config.toml
hop_length = 320
hidden_act = "silu"
batch_size = 128
Rows from block 6 of a small sound classifier, named by matrix and row number. Rows with one number belong to one neuron. Each number is 128 + 24 x the weight over its row's rms, rounded and kept within 0 to 255. All counts start at 0. Numbers have three digits each.
After each neuron's rows are labels from the 100 clips, of 14976, where the neuron reaches its highest value: "responds to" is what is common among them. Only what is clearly more common there than usual is listed. The data: songs of 200 made-up bird species, synthesised, often over outdoor noise. In brackets: how many of the 100.
# fc1: MLP up (model.blocks.6.mlp.fc1.weight, 1152x192), inputs 0-63
# fc2: MLP down (model.blocks.6.mlp.fc2.weight, 192x1152, transposed), outputs 0-63

fc1.87:166148102131135098110167117095110088129100142077133135148116125094098160092122106097139112097168157060151124147135118155165115113103117162101116131132135160090104130109151139111104094124116115
fc2.87:135127138145111095086092137144160131161134156137145122122094116142123133135099116131118155137155108110116174101134176102147077106147171147098120153109163116124105127148175133132137118144150126
responds to: clipping (25); text has "clipped" (25)

fc1.590:121133133153122140132142136123133167084121134085141127111135103151152134132083133116081128118127186098135132108124108124149146112102119152105123128111117123146142145132137130154135081143143107
fc2.590:121152145138155139149149094103123154136144117135159159128113126116151157121137088130131128103099132157140121133149120134119162142168134087076136135129096139130099108141111127125131156148157110
responds to: rain (40); crickets (35)

fc1.397:154162136154088124116149119161114137129079146139144131144152133144145070098114114063156148136111138105127097126105126112126108120096133139133100142116152163124140126106134128119127156085116184
fc2.397:122132163108083126096190070116120139146124077180162121137136162125164129107122138108128161116145124103121080134138120122113155097136109111117167107121118204112127131148115156148114089109119144
responds to: harsh note (46); first syllable: harsh note (37)

fc1.596:106150157094103113134113165177124129157127173151166119130133128077133131133141100098131162092151133133162134109125140139143096128162070133108096150123113115139099196148114087151122155134110115
fc2.596:125137144119131116102136109092137135116135111116120103123114135094130109117149104119110128112123175132101128129146141137135118099129117142159146132128111119077164115147128145148132137126108143
responds to: text has "over" (93); rain (39); stream (36)

fc1.540:107154131148098137132146127131114129096102094097121128134129108106135136108127110118130109147110121156153092093134077100127123117153184135144102150149119122096097089124123102118146147140155119
fc2.540:132120130120156116120132095135141088083131116115144117101103099174148146117126149157138118163148142095163145139112154136097134106095131128096123124116137106127100171160093101190178073138105134
responds to: arch (40); clipping (27); text has "clipped" (27)

fc1.392:127165163092125106126086098100124122140094170103158177128122090157144128142142112124105111091086127137167118108124117115124124130139127113129151130072149142143124170156146149130159115160130121
fc2.392:163126111148125051194102096147113102086121125098139120116109114150108117150101130154113129088182114095143161141113152164134148132168129127099140116107128104129156109139185128156144156133141107
responds to: steady whistle (64); first syllable: steady whistle (53); first syllable: buzz (29)

fc1.715:098138141076089139121104115109173122114151149112070112102158103123143146145137115109092159101141113159160171129099123080139103137109085171132138131128120163092097165137081148137148153152126141
fc2.715:131128115115146140141165117156102121139151125125115132098093133110127135117149122117132126140104125135154105137126115134104093126099130143158103127101112146133141117092143102140142121047130110
responds to: arch (83); rich in harmonics (64); click (57); fast repeats (49)

fc1.110:113167111113131157091132165109124115145118082136145154154137144117100139128120144077158113141124157131119134124171139154136130096126130088116081122158131117081122153147120133121085131192097130
fc2.110:126151152150146123139120134110110090085101110144150125127136154156155177142128101124161142136106131124135134123156111141146121126116157154141121115157159130136114151157153121144140172127120149
responds to: first syllable: harsh note (31)

fc1.679:105106117140156095131144118108117123104108147072095106138140116114117157139118118181136150135158104148120172116155127142152145124113127156089154104115108135096155154141135144146144075170128104
fc2.679:107110131117115112157125093134129143137109116121164161098149142107121127122110128135108113121139175102104115142129155145150110107121119158083097152144164124147145175127123132160189094130135092
responds to: wind (39)

fc1.622:122140143137110103128117091128087143117124147113129160165137097111152147168166198164117136125150148173113136110115146088159168133147158140059108076141124115114089149132120187151127104150108135
fc2.622:125110116148157118131124122136127101140116121146104126082104145159111132122114113147179145097140140113133191151136117107165139126183135154151138147128124111149119149179145127111181101076109116
responds to: text has "over" (91); low song (68); crickets (52); first syllable: steady whistle (35)

fc1.426:134131162105127162101115142133129123113155149151115123116144160131139122114119110137141123084178152105113113139120102159095098114193103094137131153169148158069108156101162128108110117110164116
fc2.426:157106144135134166122150128113158115139122125122128095091112143183127137115162138120121159148072116159142146131118140148154086141114140123153142133150119145134132099128080140092126108125102117
responds to: rich in harmonics (63)

fc1.264:194118145160115110121106096113130099113139133127118126121134149102146139159135110106137136117135148065158163105164126126124156135153116162133119116104126134099162070137149158109118117124123121
fc2.264:143176139099126094122107097133091121107115105177164126118102176114132091131126110147125131107128081145160139120122098149127146131133170122111133142113130152115116147118121111120130121142105138
responds to: wind (32)

fc1.560:091160158064091121151115145121106066110097137115132166158106140158177111145156154146134175123151164136149133119105095123150109098165138159127108138111158132121103157136146143175149122123152095
fc2.560:135119139131139113122087141139109121104157149105127127089176148138129115156162150147143116160133118091117093122112119102145109100112116128162114187112123104113116112079161121132102139120181124
responds to: steady whistle (63); first syllable: steady whistle (57)

fc1.229:130133141133091122087145124111133131155143137123146111113147203087117128174143115079132166154125120086165118171123110162111103155150099134153143107110139122118099126177099125127134118088126149
fc2.229:141116120128135130116121097106100171163145150089118117163117144102131129112115100079163134111137156160078115122152161128116140102120131134114135142121114118124143126068152104105103091120128171
responds to: arch (40)

fc1.518:173174118130114117111162112117162135130124169151166155126086140104138106085129143105138163147172179137167155112115154105135106151142139105132114123140125155099104107138142118126108120105140164
fc2.518:135121148178130110107145126109142106129175127140099149162129133114113133138106156136120154128164169187114124102137132115132155144126105183134133139142124123143150122059146125107117125105086168
responds to: rich in harmonics (69); buzz (43); first syllable: steady whistle (40)

fc1.711:112105131109140137128147142144114102168137134128101096117144089107120167171141099104132141133126166148159136088088085169083114121128144173108103127088114170122120146120135111149166129103143087
fc2.711:109120143110180103122129170115133122117136093089121127158113140101193133129118164141108115151109093139121120095093110155086132114123128117107131115158125149101117127098136060138159131098121108
responds to: rich in harmonics (63); fast repeats (53); steady whistle (51); first syllable: steady whistle (49)

fc1.703:130129135159091138147162133145155112110116146163134114134149124168134160124120100101104101163113157089109115119082101162122118136169145142119139087129144138068102137106162202140126152154181122
fc2.703:122127112165157125088126122153171132144125124130131120124111135136128154138122136122133105080112148093107132160132107106132177111156117149096132159160132149138133114131089113104152143113063133
responds to: wind (34)

fc1.114:108140126134143082103126089134087103109147130162130128128125155124120113126120094120109109127110127112108163119113076124099074142116145153142125059114108109110115145118162130111121116127143114
fc2.114:152129109103125131125140128137135131155162136116118089095140136145161120112115130151146152144106119163105128129157127128120102147104131136121125123139106156123101102082123139158089116133119117
responds to: wind (41); white noise (28)

fc1.706:133111149141149136115201112123120158107165164099141084151113063109133111181121098154135120123187172081139153147103082120138121122136125116115153114167122136146084171136136103150135147140121148
fc2.706:123142100095138151162106107099107147149114133134142183147149116133146096125140135135114112136151087128092144106105124106128161118137143142125129143103156109141119101129143118147146120144140109
responds to: text has "over" (89); crickets (80)

fc1.127:103164122128154094142167124133114099166118152170156095134141179093154128125128152153125110148138144129116171146116133179125099134123167149134113114117105095128135115129139118118164121153172117
fc2.127:146160131116126118117149115113120128140134123135119142116125126108116139088110120141153117151131189131130104154143161114125155149144115110105165159147110158148101086156136170110123113140138126
responds to: first syllable: harsh note (31)

fc1.137:127169127128112102117124175085178167142119152117141137141127123106155144125111141096107116125119156098107083152142123154105074133110142134150094110094096118092098147149128133115111147188071119
fc2.137:114132096175154113140132137141137131128110144111132105139142112120137136129118131100109128140171121121159125133140160070138121102105127128118093102100142125112100113118110109143109111192143142
responds to: wind (33)

fc1.415:134122124123125117124140090149132143083104121141134143143190102160185131102130111123142111115154155116108134142149134113131122097150187079082150121120096088078089134109121150129132129119094126
fc2.415:076133108130135118130084169160126135114125126087152080109099108135156117180120125152144137150103132068119188139104117135102139126158124136083133093154126115111164148125130110083108151161107127
responds to: steady whistle (67); rich in harmonics (65); first syllable: steady whistle (56)

fc1.94:133137131113108155157157123160130136171093175123110116107153110138117132150167114144150130106153140140134148160117097156114082110118156132134115170151128098088110108108110142095094148088144113
fc2.94:083131135113115134174163128152145126160121100150171148116082135107123087136155078098129129084115097157148137144143127137106136120141105150144145125095160127153167092115148130135076131087129118
responds to: rich in harmonics (80); reverberation (65); text has "reverberant" (65); fast repeats (63)

fc1.86:154160153144101101146142134139198163128128176129096119085096149095119101130123115155136151090131093174129141112129136156106141181136120109179138101094154100151096127150132091148095135107109168
fc2.86:149140161131128089123144144198148178109158080156113117160150131132166119078116116183141124100101103126118135117157108127129145109132152161103137148128114142150109131155125117133108108119126116
responds to: wind (38)

fc1.749:132158119165115095138171115157118072113115126172113102113084172125117093121182127111113115122174115172106137130128096143107106141139193160120109115134163123156095128126110148131104135126133166
fc2.749:134169110116162142113119100133115147081135150136142099108054173140170105141131108102143118154122122147101078118110152180100136161147130114110138142117091103112117131116132143141144161148149128
responds to: rain (33); thin (high-pass) (32)

fc1.354:138116164133153117142105085116118152093166131121139098121151139133130154160161136146137154128127162147142132131126118141099069093118162106107123137097114115109122131112131115075120119160122094
fc2.354:141153126120134110145118122115119121105141112124133125151130120135084104118141151126134107137104102108162157119101149156133083128104121174131122096125116126128104130146099130139136125125128145
responds to: text has "over" (89); rain (78)

fc1.634:137158129151121093148148097107100132110112135147112156101125083110138118172137079118117153103155147156050146124094089174119130094152137125137102122153137102087121110170109162155150112140139110
fc2.634:143146148150159127115102130146141149127119096166158136167119166150134121125144110112137150140137144091152119087143149144139145134166131127090142128167071143136132145134089118147148065096145115
responds to: wind (41); mains hum (36)

fc1.12:112100159118090111098102137127146129081105173172095146075157133117130098148155151137139138126134123126116140137120152122154129136103100112083143158121133143132138141139085111127166135158120182
fc2.12:094130098158139107138132140158085126137082136103133124118129148119139153109108185111126100156112145122132157142149144123144099173117102106155159113157141122125123153173076118132159153165120125
responds to: steady whistle (61); first syllable: steady whistle (58)

fc1.181:073132180214117168134147112118122090120129115129107151079157175107166155132095121136107159139141116186146118129120097108122125108113136135127115130146146110125127082114141155161074104099150126
fc2.181:160146093187111122152112160099102128167114104103121106159160156115149160136103104067171149132143114144117144169159153127119122135128133126146127106144102148142126137119115136111109120115099128
responds to: harsh note (45); click (36); first syllable: harsh note (28)

fc1.78:122090147133129163156137142136148099087106137161171139086163165143180110131150125092168163158113138099163137152094124102146117127129156128143093132137131146109087110131109109111101126121112140
fc2.78:147124115121148139153151144127127093117102090102140135096104138123142139127151140143137154143156124096158142126105101154093132148105138115128093137137136169113155118147140059124095144139161146
responds to: harsh note (75); rich in harmonics (69); first syllable: harsh note (38); stream (32)

fc1.144:114127154130076165125097185122128164132162117104089100075133116105154107165116148059156161121129103121133111133077131133068118100139117084112099161118100129145134122133136139108140113122127168
fc2.144:119134120158121150108104148138111128133123116110140139131165143137128083100108092065116122147155129101169090145157166143145135133131123135129092108107125084092141121114108180160108099138155090
responds to: rich in harmonics (72); first syllable: steady whistle (36)

fc1.477:129128150131175132125128106144082094124152132117134133122120154110106106172108145151115138170120175122133149114117110124190134104113098145081102140091133118125128158147085173110099126167147091
fc2.477:128158129104137134130134100103099099152124119134112123125164120152134109133109139138151090148156144155099124121109163099158111187121130115202124169150113093097120128147137102144183119100134163
responds to: first syllable: harsh note (27)

fc1.509:135122122140115103160166134143127110118102110120111143086122094100152153122125112082130121124136162108120158113105154127128122132113155125159134107143133130135143101106112093137121168144116151
fc2.509:105104134144113113120151138083112124153136102150126149159114139112124162118145066103155138102137142164148113122124076165080101149144124135107093121125144160119118112100103135096127120142104173
responds to: steady whistle (63); first syllable: steady whistle (47)

fc1.100:117156102127157142158112071149135130144091126154148155102134120109178139135147150118165127118133134101103128109123102113117126147144131150158138108130113126141108102137166158100087124152174110
fc2.100:141139130114145146145133172134124099156134113127137107131107076104094099097144157124095125111097177151113109092124112149086119112146141162135141108147077130080100127103141092134129127114130171
responds to: clipping (32); text has "clipped" (32)

fc1.510:117146104135140127109142138094141121113124134125083093159106152127087155153173152120082108125153139145148133118168155111150162137163150091114128135205097126078131172075106153145117116143133159
fc2.510:166113123146119134099115138135133134153125176111153133134150164143142124135080106131135133097110117126100165138140145093109077156115171142126150110138171147124143122104150129165129145127134110
responds to: text has "over" (86); stream (52); clipping (28); text has "clipped" (28)

fc1.564:166113108167149090130123133072103151104106147170146095100127136124107149140132103086109108083144137146183141096129156129116162096148112134120138138145126120126106140182138145123120134127105142
fc2.564:123114153167120143123140143090128113131158150141133130131147135153105106154104135134127148130142122154110131137153123135124097137123171110121105110117134104121115098141135139110112137141102138
responds to: rich in harmonics (63); dip (35); crickets (34); clipping (25)

fc1.287:160143118135140107130123137113134162131114131153105137101117164105152116143171087154151123198160111087154111154110125103131120120101090132110138123102123105135120054115098142099117136096104162
fc2.287:169098147144149078140137139117115127132137146094132103146101124114142164131060141176127155151142126099154170166124094131116129099136136142133148061134118133105116154134162101108162144167096115
responds to: rich in harmonics (79); harsh note (58); first syllable: harsh note (50); upsweep (45)